config.toml
encoder_norm = "batchnorm"
encoder_stem = "deep"
decoder_norm = "batchnorm"
residual_init = "none"
beta2 = 0.999
lr_schedule = "cosine"
adamw_weight_decay_other_params = 0
Rows from block 2 of the decoder of a small image autoencoder, named by matrix and row number. Rows with one number belong to one channel. Each number is 128 + 24 x the weight over its row's rms, rounded and kept within 0 to 255. All counts start at 0. Numbers have three digits each. After the name is the row's rms in percent of the matrix's.
After each channel's rows are labels from the 100 images, of 14976, where the channel reaches its highest value: "responds to" is what is common among them. Only what is clearly more common there than usual is listed. The data: rendered scenes of coloured solids on a plain floor. In brackets: how many of the 100.
# convs0: first 3x3 conv (decoder.decb.0.0.convs.0.weight, 192x192x3x3, each kernel summed), inputs 0-95
# convs1: second 3x3 conv (decoder.decb.0.0.convs.1.weight, 192x192x3x3, transposed, each kernel summed), outputs 0-95

convs0.10 112:149104135157154066150119130120122087154134164151155167114141202095144110156161152133125103107124145119150118134101119170144123117119130156127145157104119105112095038146107149110099115143147139132135141148157156109125080145134194100133139151129160072090134113094158154137150117107106128092
convs1.10 103:098165133150138155134131130172128105129112117134130126152104111156118115080071111141147164143140123129086159130204102073117118119129136147118119107139146120154096202156149108137145125143111169142116105144114149131096170112106062121147099138099100163164104105123107122120133119120127125143
responds to: red object (55); count: five (41)

convs0.79 108:108074120122146118155166116165124102126111146111144152117058070173162101143138121119112119141153105094095107155108112115127101118092109125127101120121114108129096134152122127089071142149122116152154126106139110133114124112089110107125098111130149134127115119089143137112102121128102141158
convs1.79 090:142136133121103105174116127118111160149107137131137146140133101103145152132106091100125138124113151104188119134114168147140120141153138143149150129137169111105153132159162130143155139094154106137149140156114121115135150116125165139140124193094120115108138155122150145181123119105143140148
responds to: cog (40); largest object: cog (33)

convs0.68 105:150112127067121118138121142149129087118134104125150106122137112093139116146131119134116113122108128096141171138141119156118134110127132106135159144143116133144052123157106125147078096140130115114133154115130111164123121130109100130113132123136133129117171125117117112106102117121148079130
convs1.68 103:100120077121071109128115116137111159129148102103099117108153102132119162097149136114119121128148149136161072107101151097148134102157143121129137139123143131114144157111132163128163131074114115163114105102129152113112084099151141134115115168116139148140113137155126123134157150128093153133
responds to: chain link (29)

convs0.59 093:111142115153104109112091115166132119172143075130169146128150105160121099105165134134099126116147122141131131167160149116113098124115140121115069124139124118108164115149084147090139107103163104092118134142126137133141096097104152167070126169128067154134118109142139138162138108120121165152
convs1.59 094:169147121084142135119108143106124134087154155165096129159095173111157130138122124164139121107106144114103133126153096124131114145170127152123150124109102182157132117078176112156093149142107145163176140128151122146093168158154125124158143107103146137135113129110130132115138142162157144134
responds to: count: five (47)

convs0.74 085:169126145126133126111086120131116117116132113160168155135129174125143131178086101155132156117136101107132149152156119155140108142109109109125175128118110098135101124107101120101147137125118109116130141115111121136161144117097130127145091165110115102132119074105140144164126109097115150120
convs1.74 080:130131126133093113146090081148144148158155164082113133114078097124126103065118125101128120128149104101094101102124142109090153145140146171113105106142165114152110123135186136121104131135141116144133126154094111139122128163166107126090124132145105134168118139102169130096155141142127158100
responds to: count: five (42)

convs0.61 105:151126126089114122117104095085133111102126103143111144123133135097152175122131128092126120126125098139142124085156108120175112141059118171124102150186133121109146147118123128118112108115100113132138128141118169141168103093119155119116146182151157129132145050125123149130100149114136151118
convs1.61 109:103152195103160140145137144096149109152109117127133102146087116102134135160111162142078119132103156105137095147150126102062150155190136089147118108072149128150131128091121123122153145132157137102112171091123115139123115174134146158129117077127133132123103166109124144158117089142141131165
responds to: count: five (52)

convs0.27 091:120140139128134135153153111145118137117147120152109150131131142126116168099152160135162135140142125117103134149130125138108127102176125109128128150174138154138161108186121144134107104119119134177157133117123125153111127120166137147096145104099104091104089130127139141133124111137138109124
convs1.27 085:099106162122120142117137102117120137157117151112166148118127111128144123146133146080111146129123139141126090122129171110171147107121119159148117159087141096157124102104117118089107097121125127073083172129105121105174116133093132154124131119144133115101141131126135126138169093153093136108
responds to: chain link (32)

convs0.94 112:149127105148145172064102154155149128096099115145128126132131145093147142117136145137144114139111146137141108091117130138113126125184138062130160102084126154102125132158102136145162134132132136130113109127174152120102139097123106148140097185132103144111135101167109127152152091143146151152
convs1.94 105:139107113104096117129148102149125119137125143112121142116139113129140115112119130093154136139103136127116162151161128142148099139055104156150082163158136129153157080142119113121086108116086134120149111143097112117171085147090122100135184099147093114122135137112163084125088157100119131118
responds to: count: five (46)

convs0.83 104:142150156150076126109096100109123147161127142176171177162147129123107126111119150127111164106118122128127110146127103123119113119151120184149117141080121136091156105064178108178104123198154129081131161179145140096142122170151132101178161103121152143143146132139106137145146136123103136135
convs1.83 102:105109064177148102134120114123140103111169119119112114126125184087109075136109112163120113146097119140112168126145142148122131102144088075091130148142112151149090134142083141117137176128140114105119088127142123140121112144157098145118097132162137139104124110125150108134129125139155118123
responds to: white object (48); disc (43); its colour: white (33); largest object: disc (25)

convs0.155 095:107136130101135134126125157129121133127151121091122105108177139087130132126124145159157118133107160151085108157095135096220124127134124129154118127111137136109120114092152123108125125147161132152129113143106120129105089159087102085155181092149151129124145139115123123150123122123112118123
convs1.155 088:120151153127137169148170156170107136143112163186110146178067128107140147095095141092117119116144075155134152111143113123025120119117093136132123157125115151138100133132121117134092116099120114143135131102104146129136173118135131168097095087113114126151130128162166099110105109138169108129
responds to: count: five (55); blue object (49); octahedron (31)

convs0.19 112:115137115117152134134135138126169122120146057155120104133128146147103137075095131150119135103131100132127114190092174139132134138195126135124128129117090113149107132083180130129101110126158135132148136114140110136192071138120143096087140117156119130111102106135115166136133140108145149121
convs1.19 146:162122179112115144126093110131138111138070158068115131123150131127124138164162118112130129138116158115156133107131137134117117146060163118165114142161138139119162120141076119130150174115107114128137134107165135096126160110087116142186136104127096155130126130122124110125074121101150092143
responds to: count: five (46)

convs0.91 094:133102148116155144116168125128119086120116148166136107145157105116113149103116150131098111124125093133118118084162157135157111130061136116114134149166145131101093122090123139125111153112098111075105137111142176103168099137119118152141095171154133124127134112144160130140140130152139116131
convs1.91 080:147129128164087151133115100128155137135123092128118176131082140120126127136127092163139130084100139133083135152146118130148128151126145202151119107115105169150150123115152103141170133109171092156134115133158121151143151136111133093146117112131128140142116160099139131123105116098143119128
responds to: octahedron (29)

convs0.116 086:147143116133112177103123136084138143135116086116155134166111160122125127146131151136133157104114121138100135147156106102112150112137142130129118120149130143114107149088176098122056181127144129088086116127105133119114134164094126113127131124109147129108166148079144160120116142141161092132
convs1.116 074:139074165136166120112112129151142131149103103137153172084125136143129161110156108132140104114123109099161189107117132175156128157124119145158133118128131133109145178150120124148130116117158126154160130141125120117136172122111120150188120168116125119119095136142152097167119122123094174133
responds to: white object (55); count: five (42); its colour: white (34); disc (29)

convs0.172 122:139139135104115132116153123135118158120136161154156123108154117095127137122153156132130141126121106147140126137116096117173135137149141152125128124040097149129049164107207137097151153151109108135144141111148127093106083093130088140146121094129134136118122117146099114146151092111106151153
convs1.172 109:161139087118147153134161125113106123116134115106099127116143156130135100138167092161070115116143121127161118103116160159113150133123119124138158116191164115106106092135069152161124132095144097143127109107123140152145166136126147142089122091088131116119164134148102116145123140093127142113
responds to: count: five (47); black object (45)

convs0.23 087:113136106163107124135110115104147150119125145128147126137124117113102149165139122120098115151133140112141130094129134154145103161097111074080117129103124076123111130039087162119134169144143123101161140108146162101134140123131143138142131139142107082130142115143149175129133099116115103160
convs1.23 089:146088126119133104121168138134094149156125120120127163142147157136138129136142124096166123092104174166127150127151124105160144116110138199101149114134136141108131121157151102119132102104094146169140086129186114127092149104121092129163152146130098139109110118147111122082139121119150168103
responds to: black object (51); count: five (46); its colour: black (26)

convs0.171 104:108125148147142096116107108125114116124115113150104133154097168124162116133139141105154152127121117136136141169111129125092155142143153074155098075161126158135118074167092132119113117101096119133123102131102116161092164145140122125086150116142106089137147119131134078126119097135158136110
convs1.171 089:116126120149149152135170097116125118147132145096158146113129060151143150148163130125144113108123126139148142109122149117124137140141086139100117118151139088153168170108170150130089095146141109158113143097166106119164107147143109081144070131162117118148152114170178183153161137088141133143
responds to: white object (56); cog (34); its colour: white (27); largest object: cog (25)

convs0.137 096:089117156141070129156068129117147097124102124173115115148165114104134117137140150118111100096117118142125114151140100134111081106132142107133154129116132147126141127148093121169098128147080117121128137134149130160106079106108150168159134159146088141164193106079119111119142122131094120157
convs1.137 101:126127128141166095102149157095124168133163163077146146137114150123155143133121133152149159150124124117100165112128150134148132144138106127134136117141154136126134115081136136119147130119121118147133117096132116091139188147121100093112124122125137089088091114147157117097086152133171156119
responds to: light from behind the scene (57); cog (29)

convs0.70 098:108113123122176145166112129104168109105137145147129111130152121165158127109108144149115108137159136109137112116069132162159124105128120109101103145123107094087105110142116171178109125137091148149138121117097146158189077118128129118116130166146149110146117120102098119141144135111103169138
convs1.70 097:150151158169128179087164124144109167158113121104132132136126138125139112140138144126144153127130108145098128149172142132066140104132138166161085133141145134168121156139147104090162140150188102116130130136190128103141161153088101126159097138114119120135162099138133102117094118136160143145
responds to: black object (53)

convs0.142 089:173176130111145101159121137144161104125125068153153115176136104123129113111141149111108126116107089119118176096177142136117068123116089130138168127099113158177121100137102136139117117144090114121143138115156122131114080110162181161083068145160113123148107136115103148167119178122143148105
convs1.142 085:080155112107110188159115106138125143147112146095133078117174125100137119145136090120079127123130136135140087142061129130198149116144125182121143108157136128063115160118114138125112101114162132147107135131113122143142176111127119076125143125112129157131142139132085133116148129133134131095
responds to: red object (56); its colour: red (29)